A small audio-text matching model, trained from scratch: encoder activation relu.
Rows from block 4 of the audio encoder of a small audio-text matching model, named by matrix and row number. Each number is 128 + 24 x the weight over its row's rms, rounded and kept within 0 to 255. All counts start at 0. Numbers have three digits each.
After each channel's rows are labels from the 100 clips, of 14976, where the channel reaches its highest value: "top examples" is what is common among them. Only what is clearly more common there than usual is listed. The data: single notes of 20 synthesised instruments.
# conv: width-3 conv, dilation 3 (encoder.blocks.4.conv.weight, 320x320x3, each kernel summed), inputs 80-159

conv.145:111114131117151134166092095119081142091074114105103122113127139125113130174145158127144131199144146133127123101103136090145138131163089113134089143129082094100092104099103165131168147151131104105099147087140108108093117070149124168096082192
top examples: E; octave 5; note: E5; short note

conv.9:149148128100112177097117142157130141170063130116096114124117140142195055155133137140140152138145134127124099092153116109109140125111110150125137135124142116108079130118127119126131162132094125115181108140176139111141139119089107140101129080
top examples: octave 4; A#; note: A#4; pitch class: F#

conv.20:122114161111135144112176154123126118113150125135089108141144105112116105155097116116124125113127154121154128148111116166120146151114157155140133164127123125174116113112127153115095108159140128125107105102153143175123110155085132120106120136
top examples: E; octave 5; note: E5; octave 6

conv.261:073147167119155141125104131149147130175146120136132113160114133187092150091084117127126158079131165123128135107163130101150136129113106092127117137091102113118153114149126134119119145137122082136135156156168127096173106138120085147126128108
top examples: G#; short note; note: G#3; note: G#2

conv.53:128143146063096111149082139123105126140176145108117142147153132145131171086150114118141108161188158136165178098121138137116110090126142171085106143145096116114120128136105138128127160146133134129129146143101092123133150152162119145107180145
top examples: short note; octave 4; F; note: F4

conv.170:135128135088110176130115157072155135154127134129145140155133120097157138109099082102104131102164119130131143125135173112111134086154194080132125141128129102136101138150150124140135162092142158150106131115052120142140127131083115159065134120
top examples: F#; note: F#5; note: F#6; note: A#5

conv.19:134107156129135188156141108106139147093184119103106099130116138083134088158149137088116150168089138159147168154146115141129141126162110136114110148128097158120152134123102108134132117171138141130126151132114149120109125151166143124099138092
top examples: E; octave 4; note: E4; short note

conv.180:161120124098137115178148149094169125166113106083107125110143116087130130119130132123140124134083128139150092106123144125110170119133098119119123098159124109081092156097075127163132160188132100141151132155091115191105113124123115115138093109
top examples: A; short note; note: A3; note: A2

conv.58:129150081130128121112095114113111125106090138152140133136124120122151085073109168147120120089140126150168143126116159120108100105136177146105153142163164126120083113177128116121107147110108090094126100164097115119129125137125123095101122114
top examples: octave 4; G#; note: G#4; note: F#4

conv.308:127158171114131141104094126157161130114099165150128117153151157140118120118137147124110151108146147136152163155111135113081153107138152126130102110140083152179177129149091140115134116112123188124108131146115148144099131109120128162117199079
top examples: octave 5; short note; F#; note: F#5

conv.284:117133135154149131146127118129114120112107140151130143138120113110134135138148159138123159099092149065148074144101130140126104089141145099158122079140106180104155047162145139106115088126074118139093128142139097131149151129133102128143141101
top examples: D#; octave 5; note: D#5; short note

conv.85:123095142132108164117116145117118139131136116130112086157137159128104132114141065124126137116156121149136116101105119120103117124118147100123117125123145116099149114087121159148124126089128159107155123120145124119129156152116157117109130141
top examples: reverberation; text has "room"; text has "reverberant"

conv.92:097141106163138127105122103114129118171178130119137106141149123132169138109181110125151164125097109097134160135093112140104149148182162125124112156231172129152125150149110114151117184129139157138119114106100077141131131206107127150142145096
top examples: A#; short note; octave 4; text has "noise"

conv.38:128151112134088141130146098089168108116169130118119136103091125115092140117133061140104117131106119129103118135089109097163106134095130138128111110114173085116190133066147122140135103137134150139131115143152124117120157122069143118139163124
top examples: octave 2; short note; B; note: B2

conv.84:098134135115178119121105141128100140098131137142162128107159114105109153109130127118151120190124101147130143157149165131134131162130145071159126124121106143170100177143158146136124165125145135150144119113168154154145148141134102080159119171
top examples: D#; short note; note: D#3; white noise

conv.193:106120089137157138104135099143076120104119121122148137134097116098154147110164120104131090116147089120112176130122143122141059150133130132175144108131101143140188099121135121141145126105094099129165134117122101092141095137119144165139148105
top examples: octave 5; D; note: D5; short note

conv.213:110080151119116120111116125097097128135152130108137110105101118144123145133106118099066119112097086129070163161132136126097137122134161130123102092138108106124105114120117134125108146121121119141136099162109099129142140152125135137157189126
top examples: A#; short note; octave 3; note: A#3

conv.160:094137115143104144128131147130076125129095117084143117134168149124093191143116104099127086106097092138118179150125172114066105091165078090118104128147155108125145138133081106103141134165085146113144137117078118167142107145188086132162110137
top examples: octave 6; G#; note: G#6; note: D#6

conv.292:095150135104148107105174103132120145155109113153119134147132129133091131117134159132132135122191123116110134101139128182114127107140085109139131142120095140127140095139125156126106090158135140119148129082109151173143126147086142098158104127
top examples: A; short note; octave 4; note: A4

conv.104:160106085160139115122105155121144117117167126121141149123119122117192142115083207148136122149122161114108066137127147109165154130132177147144147112124130158112161124144157093149176162071116102139142112107147166122127133142146136147069139117
top examples: short note; D#; note: D#3; note: F#3

conv.162:134134093089142121107154105094112130123097150132179072157147099114133110111107101147128121161132122121096131130107198135114144153122130135138108130137113088093076132156136118106112101122139097090089136113126107136120166161093148099226114137
top examples: C#; short note; octave 4; note: C#4

conv.29:117158090130110114111104122136132120108140118185105123148095149164095146165102094129147117097122166141146184109116134176089130121138161171156176158148174151118099138117149131108138103140135124121141145134114159112145119145161132096146186116
top examples: E; short note; octave 3; note: E3

conv.293:138127155111134119140139121115128120154130109154176161136102146092130109114109158112157127183110158094136144097128147048140126092093160108157140113121103103081130154096123146119175142109175104137153113113128124148149092109152089133110129101
top examples: D; octave 3; note: D3; short note

conv.99:098102143121171123160143131173085149092120116174152072103132141128099144128141119125123100097125133146100149159131101102135138093153143133130129114143120126151106166096116122102124109114138122116098141123140111061138127078152121105135110137
top examples: D#; octave 3; note: D#3; note: D#2

conv.93:118133172113147079099124132114150124085124122118129111146125129122134154104094165115131121109090120108126095178148138136120141112101120097080118109130138106140142130165138103116146121163146090138100152112161185137145095132114174120143098129
top examples: B; octave 2; note: B2; text has "noise"

conv.28:136116122159127103097124100134119132102166142116152138088100098151140161139098109097102153144160117134145130110130154136097131118123104168084115114107131154139119166132163116129135114176120123106167129114115130147098112089143176176103107117
top examples: A#; C; note: A#3; note: C2

conv.10:144135138119127128112120154122144130108144143138088115171080120138105146138127157100106141148152146118121227109158077141108104134128136129090090127111121129128137090142103140116125122102134135122151134136143102119132144113139162104089147107
top examples: E; D#; note: E3; note: D#5

conv.229:137129087115171127111130118178141131150127131131152122118136117132155134113172106111106165104145131126136135150108100155140120111150119141142145157124086121070149095126106135097134110120072131173116121137130111120128165092066155127157132107
top examples: octave 5; D; note: D5; marimba-like

conv.233:155107126125098114107139132134106141122112156130143148110136128107167113149074129137108147109150123178103119083130110137170105158110122132178141128107103152131124122123131129141091109131131126118125125151142150101133132145148147140123122101
top examples: G#; octave 4; note: G#4; short note

conv.258:094138180172177121137191151108131128092168128119130124164135133093135113149123142134098086131127136104157107098144112106154133165121114126150128127135051149088137107142121106136146126119141134157141138166145144058112114152152165144114156150
top examples: D; short note; octave 3; note: D3

conv.16:116144119148104100163102147109112127166115138112160125146109132118172127104144171154112098146125113102101161150113146122094141110170148076118118139124152120166150126151090149152124138100116143125134138095117181140116108129166145122129126136
top examples: F#; octave 5; note: F#5; note: F#6

conv.253:095126114130125125097086140142141127136119102094115121167129101151150117112118209138114138043125131150119109140164147110103109108167146109103121127144172164130098162115114132138135150177083143125127102170166116107149111121229145149086110118
top examples: D#; short note; note: D#4; note: D#3

conv.172:115122123107119103161195165119150122133108103122134135123134098122132112157120136104144121050103118117132130076106145142064144137127115133104149121136127118119119071087116144114110139097135141106162139112157134110132161145137141136148132151
top examples: C; short note; note: C3; octave 2

conv.97:113123129115138111135064140156116152139067174113177105094145127140159137086135146120112137163135143079147140090135164155120134134153133110091125108111108074133095166147130108139103141145081135111132131105120144144091100082132090136126133135
top examples: octave 4; text has "noise"; B; note: B4

conv.39:096128122100115122151176122155147083093161099163138155107115124143163108120109130112088122113137104103138097099125099127138122147124100146107097136118134109097112153085120108094141141162150119121146161135108129120102120115110110157161118132
top examples: octave 5; G; note: G5; pitch class: D

conv.116:132090120132131154110097118126102137090174117163121128140126144082073148145144110116124124163110115101107129122138156099154164132130101104139128087110117124091174095132143148128137130125106101148164074148096169099144136146163140124178132142
top examples: short note; F#; text has "noise"; note: F#3

conv.30:100166175113156115139145103090154141129151102120130116111119119114143099103174127118156125087121090163100104147128114081127143122109094167160109133106050174133129090149115093134147160116097121128108108141114133119149166129121137160139149056
top examples: octave 3; short note; F#; note: F#3

conv.226:121129146170167100140115081143113099086150132165103132175138164182124122092075124122073140130139110146122178150125117146126146126094134147114120111118080124100109106144139162141143115130150117137132147128113135143157138156124131164113145116
top examples: A#; short note; octave 3; note: A#3

conv.266:124097180210127142141142108155132150092151105114184118105120139141106143124104123128180130141099157148139141168130123126080105098118116114110159124117128155180096131111151163130123095110149124121119122138147152113165172109195110150149141158
top examples: A#; short note; octave 3; note: A#3

conv.291:162123146123139087121090107090112121102121120095154102143091136153176154149121092151133075114125124129163135143100220127146163152135121143082129137103105156138137108136101119120080139129150121122142154150124096149133140146122134082153129108
top examples: C#; octave 2; note: C#2; note: C#3

conv.299:178140098152113092132136165168115121093113131103090120161125147123089157148148179116131121091125135110117157149126130140145143066159095130144137122150151124122099150134160118143115094160145120102152122159131092138102133123153168132122095113
top examples: D#; short note; note: D#6; note: D#4

conv.216:097129214130149179137121105128119141143146130162174119096152139091124132125126118131171093099155099135105118129143114121167166133072128142135140159109097143139109154115097115133135100107119088140112124159140129153165131157155119172101108115
top examples: F; short note; octave 2; note: F2

conv.44:118129130141138127107106128128143138102101116133079126144140092098129131119153145125093105121084174082131151132132132118108129121157142119147088187187095104123120121128122111134145137163171133121121099135124108127129108159170136121059174173
top examples: short note; E; octave 3; note: E3

conv.263:110137099132138155125195127106169108121119152127110115097133120105104103145122153107072131126148178136118166108108140142056093147104117103156098183097137150122123153146130097100149124157115156127155140122138135122132127107145106120133126097
top examples: octave 4; short note; D; note: D4

conv.90:127111115072161101133124125089148142130119097088109140137098126087191123077162153094131080130083117110117152121118115103101098153130157130132128148171141103106142093160143131102135140148114173116119098134081139120096115133138112118085169146
top examples: C#

conv.281:087110143130146115098127147101149113148077136131143139207105143148124116121091133123122126141124117122124112139123137101145144133166100094132119134124147116132102137155158120081120071110089127144146183137148136119130159131120142119153111113
top examples: C#; octave 5; note: C#5; note: C#6

conv.159:107118128168111159099114151142151142106117149170164132116125147172116121132118103144095107161164135158155146123142141152139152152108122103104131144101152090124121156164138146151124109127123111128106144161131117116148162100094151141160142149
top examples: C; short note; octave 4; note: C4

conv.132:111128132139100127124090121164094119114111135148125133115107125091136111118079140150099128099113109083091106158096091135168144124140091138135104148118138121114135182132147128124096121146148136124141134134151172103103163123126194115158185084
top examples: G#; octave 3; note: G#3; note: G#2

conv.158:122123090132147116173217106118088150095139148100103130152117147128100098123086141126144123151147139152112149120126153104120131151130148129159118125145126100111137130131151129109123129157157112121104163157133122149099160135123123176113152153
top examples: short note; octave 4; D; note: D4

conv.219:087177114136084130104125140122136145130175131101147125119110127078118119109150129113143123109133136135118151115103126149170167123093102160152143121091109144138143108103103136170151138128121063121106091123123191201117103139114126099106129088
top examples: A#; short note; octave 2; note: A#2

conv.184:092118096143148066089055121128154115114094129146113115107114108154199129125087139147151129080117113138114143122117107122095161125108131100105149110146130131156144150162127135125136138142130115115139149127098121158139112126127177144100096142
top examples: C; short note; octave 2; note: C2

conv.118:142138122159128114170233131126128149098120146108114089134122143126105133115155168136110128124126125146119164133126110143137122122111130147179126119145151095162151140150123123129100130093153133142141117133095121137138102131096140125145096153
top examples: octave 5; D; short note; note: D5

conv.191:100131169168154134129139152169135131136118123179074141087116111114116118114145114133133121153137145081115118142144172106084086110136113169062143110151149095125071118133121127125063109175141109142125121136103112097102136133131141057142112126
top examples: D#; octave 5; note: D#5; note: D#6

conv.289:141130064100146169140100106098134139112170133140149152105131141156117154122083079132103138131138134114133128118133134175133137126100122190079139126136168115086121147130132138130133126108140123148144131098104054135099142163118166148121149147
top examples: G; short note; octave 4; note: G4

conv.234:137140137103128102149118155152116144083072124148104112125139104142124125147155091087087137130145099150154096154140129167128158145167120137115145153160097132114164123158150174101132100105130136158132148129190157156160130113099145127185104170
top examples: E; octave 6; note: E6; note: E5

conv.181:111154118117145155120149154096131130135122135094117122135131125185124108165093120109055141162167125146094114134108129176132180105105113152162116083113137138109121133120107130134190144165093137124115135110078149144156120132105129145131117106
top examples: A#; short note; octave 2; note: A#2

conv.66:108109115118144139147178144124147130109093146123116101109120119133138131107117203115103153095122160114127129170129079164101121194093114170165096138107117134142137139120117094112114121134150159132158145154117157115131141133138108128136147192
top examples: octave 4; E; note: E4; short note

conv.103:147112199123135128141123113115098116127161117127152124141148126130118092201085141134117097162122131143130094150135153148162147141153159188137083110146096077089159090165135108131112120093158095130125122113196109116098095153147145095112102168
top examples: E; octave 4; note: E4; short note

conv.36:124103149099164147152141098120128105083094119106088138160144158132130116120098107103129066159155129126101103058108202107109114096133119100155123088136111109182113149116126175150145114078111137099091153079120111122090179121105142152185138103
top examples: C#; short note; note: C#5; note: C#4

conv.91:142153107140119141104168127127174113159103123142107113123122108123146090072154124127109119102152109157107142116118098152110137120110165083137106110145125070133126134135155103106168099124120165126116129124090093125132154151116192112171089086
top examples: decaying tone; thin (high-pass)

conv.123:154112152155146100152143119121157121120141156123147133144138167175074116078119130142103147130118149123134118123118141134139127061113137120133167124096122148120114110114115092137163190133132148135101157096144097115132115149124136133133115138
top examples: A; short note; note: A3; octave 2

conv.217:189131129140141099130151112118151104160112113106131159152124145129111147153119145136132131140130112131113112154152093101104105106100111138104153104122146111118095123101123103128173108072109114132166130157156127125130117115072114132133114123
top examples: F; short note; octave 6; note: F6

conv.45:139144116185151173159160148162166128133123117084155118123097148153115102107156184134117121165141072153161084142129134118139165153124090101104106105106088099128171133085125120134175127111114154142113132089117127112112146122109129148175139125
top examples: octave 4; A; pitch class: G; note: G4

conv.218:104133113122108199113112132138105131126124132144126169121126148089117184082113117138152145082108115119129156116097124127121105128124127114109121098101174136105142139108090149140116148142124145136149126122098089163107124111123126096107118105
top examples: G#; short note; note: G#5; instrument: marimba-like

conv.262:108144101106183142099096120149158117098154145141097134144132122133107124170150130122141123173115147139139125131120124085134162117131143144094168135106078160099126066119158127144107121097177135131145113179106099145138161139127100164161114139
top examples: A; short note; octave 2; note: A2

conv.200:107105101139175163110098157096141125142143150117116158164133145083107120145158124139103141212117096112131145093128100136124113131137110180122064153115134089125116134150106105120148104140135142120143161140124124127158124113159165122084167172
top examples: F; short note; octave 2; note: F2

conv.107:097135141148123109149066125131161130146114129114131090111131080149142120107091106101114126103092143160113064122161124098090139141129147152108139150103077136145173084122156138119130111162109145106141090114154139115105143172133160122108099132
top examples: E; octave 6; note: E6

conv.78:124105118121110079086117094146148123079081101134121149128125121118113134176093103093132107157098098106129067116117162132118143102193110119128124163121151155101126118162161124120166133129093099133142111164139127138143079113149108173113112106
top examples: F; short note; note: F5; octave 6

conv.114:130099095159127130146111120103125135135119121100120145125113162160137119129132121129125105088147175144124140093113045114139129146121120056130115126148142099124079147125113140080148167101138101118141108147145107138145134155126106118159124167
top examples: A; short note; note: A3; octave 2

conv.316:130135169133138118101098100113104167143112113146121108110133115131114144115136155103107137152162142106179136117131114121149127114149127135133102107101170112136165070136102114132115157090093124138097124130132136143135116136106060137140123112
top examples: D; marimba-like; note: D3

conv.250:112157158142104122103142099127131140155158095122113172129142122107101141091115075105143104188115115144159166141134071113138148145128121142074090171131101144135128154092150098092221146127104158088137123130117130112138085139142119184175129136
top examples: G; short note; octave 3; note: G3

conv.265:123113149099134073104150113137131130146112125101125100116136142131088087129113114086128122130136123124121117083118134129136134104167150173158120118175087100117112169123132118113133115154102107147112115152134161124139117127131114122139094110
top examples: C#; short note; octave 3; note: C#3

conv.222:128126114186100098104135106141092163095099130110155098125108153147179112120106120148156142092118102113091125179136080097156117177149110143109128132123083150116095109113086156119138131144082101156081126143164127096127141157117126101159165163
top examples: decaying tone; C

conv.131:113143169157129139169102130129157152102109149151160106136146130145134098064125139131157111129125151123128109143087101129187131114098141172098110110151127142129126140085157109134107115115137124121151140095148092118085125098106142109148083155
top examples: C; octave 5; short note; note: C5

conv.178:095155169152093128117158106167122147105170134116113147139106117107114173125149111142159084062146108157090180117118127104178108138155101115119119098138141153147120108140128153142141136147128162113128115147099111107136137160196076120137086157
top examples: G#; D#; note: D#6

conv.129:143109128133126063121066105152141120137090126127102106103134124128121151087114138129163078111117128124134159125107103143136135138153104112094127113109120176150154114088118139129151127154128100106105113138110121094123141129163118125144070107
top examples: D#; short note; note: D#6; note: D#5

conv.109:182109117131123137137092160133095118132102106122132160111123120120146117175138095160131125122152107094166123122130105106094135120123135166134099125155169108094128125116127160120150130107093159145108100147121140117109156116100118094127116109
top examples: F; note: F4; white noise; note: F5

conv.41:084152155110147109095119123108133118118167142143136128116141124123160132158188104124135143072105098142139151122129153126099121133106164123143145147137186134155182127155106115150116159095102100106180153128075175131117091129114138116090142143
top examples: A#; octave 3; note: A#3; short note

conv.168:132104116084147136135098117117127091172161092128133153098126097114112132169149093095107165158138111134115142148112135151136132130121113065121150123109130156096117137160085105115162147165128096134104114136132123128135117126157119177171102167
top examples: E; marimba-like; note: E5

conv.251:147115113123126128128168171143143157152106176109121155123169131103090104150120156114090136125116181091125129137132147100131126133127155103129135120103102118103111151108149134150146106127098112147132152148105102167132127136078089142129129123
top examples: A; short note; octave 4; note: A4

conv.96:108114126103158118192142126090087117115117134118117131087141153148139098149142099094130099159154142151173128159164135141142093087128138089147120136140110131098191119140102139122071115138125097137083160076101087109105150094126122088100119159
top examples: C; short note; text has "noise"; note: C3

conv.72:121096100102120142127137139118115113128118147122132142148152116117121117153075109086115141139137128138117108105132151107139135140124139132100108140130137125149138146147114128139147094146157108133142136135141099128105141120121075152157097149
top examples: octave 4; A#; note: A#4; pitch class: F#

conv.272:103144111090172072120103123104111133121101117072155099168106126109143126119083152134101125114067169097139147138128161111151104135153090139128128125103106139110134113145144112101089152122124112156114140102122093084150095175117104115176092142
top examples: C#; octave 5; note: C#5; note: C#6

conv.231:116127139108137119135191133167110132127189128127112109108126113122140095102111124110066147160142178121153130141128128110148101131080115141134115116134114172092144163114141110140078168160134134139177115120124103139140118154122148135131095154
top examples: D; short note; octave 5; note: D5

conv.249:172123154153164114093107143134100147111109144174143122117108127120145138153132118145101105137133105144137101137165169095167088129156151106115117161071118106125102136170158084129120164118104164131133128156146120125149140104122130127164146128
top examples: B; octave 3; note: B3; short note

conv.80:133131137079113093132234136098131129080085157110152148107112151144066112083105096145135133132118105133103137099109089147125091158158114137139057120144160133127118108128126097131135151090102150142128146096124137138118145141101157131152124172
top examples: D; octave 3; note: D3; pink noise

conv.54:138115110096152098119081127090128123093097150139147114143109115113108091121105142115118132077135120129111150128085107114138123154147135129101145108110112134084152136139167129132096150117117118132141122089125159129176123164139157138110142126
top examples: D#; short note; octave 3; note: D#3

conv.230:114126070059123121119089129125140091116182145146158131128131123099121128137088137103110101102148151130126073134153142086164142153073125143112080129140142148146126119117096146144120138120144104124123155114104099152152177127114117104178180142
top examples: B; octave 3; short note; note: B3

conv.89:130077140142159108135156140146117154124080114085112114142103137119101173105125147114143092151123116103098123131134168080124103173164133148144143086127159104135136113117130156125113119141097132116135123159132112135111147158105172175129151116
top examples: octave 4; D#; note: D#4; note: E4

conv.214:143097145114158107120093143107101122111092108160121156080142129112106105134104208108093126083132096121110102124154143114109142169153086111166124125116103116104105127101112129117162149127098119108121116108074098125111117080143153190124153112
top examples: E; note: E4; B; note: B3

conv.186:173149110124090107097088158152166127152124147134092129157135120130119130138093095131148119134137107140167117105121130108130142075135139132092120115142156185144140103164163146156127148081128147145116144112120143160117126132123163161084132091
top examples: F; octave 4; note: F4; short note

conv.51:136124185198139127161125155115134121112113088147130122132121124126106149112112104126153095142152155127149093129101098130143116153123158126084120149129169083156154094097104131110121117114128115147106103138115135124135110089075089115127116130
top examples: C; octave 4; note: C4; short note

conv.154:162132154121142151123076125112144111130131133140109150104105138114201111110155123124139126146081101144090136144125139127136135095125149155087130135142163150161088100115127128150143154140142121106110107145126128151118114102176143160094053102
top examples: C; G; note: G4; note: C3

conv.268:147091132115101132138181129100155142155148131136138120122107117149132127118147193137061158140127100155123113162123104151123139114131100131137091129105098091162174141158152161124132136182116151134133131125179123136127116111153160149131135178
top examples: D; octave 5; note: D5; short note

conv.197:133123102093114099110103133122120129116098086093086135160142092119142125136113123118092070132131142098128111129096128087150124129128076119137143164114132115095105106160161109144098140108142101125164094159102152110140137101079149146113140141
top examples: F; octave 4; note: F4; short note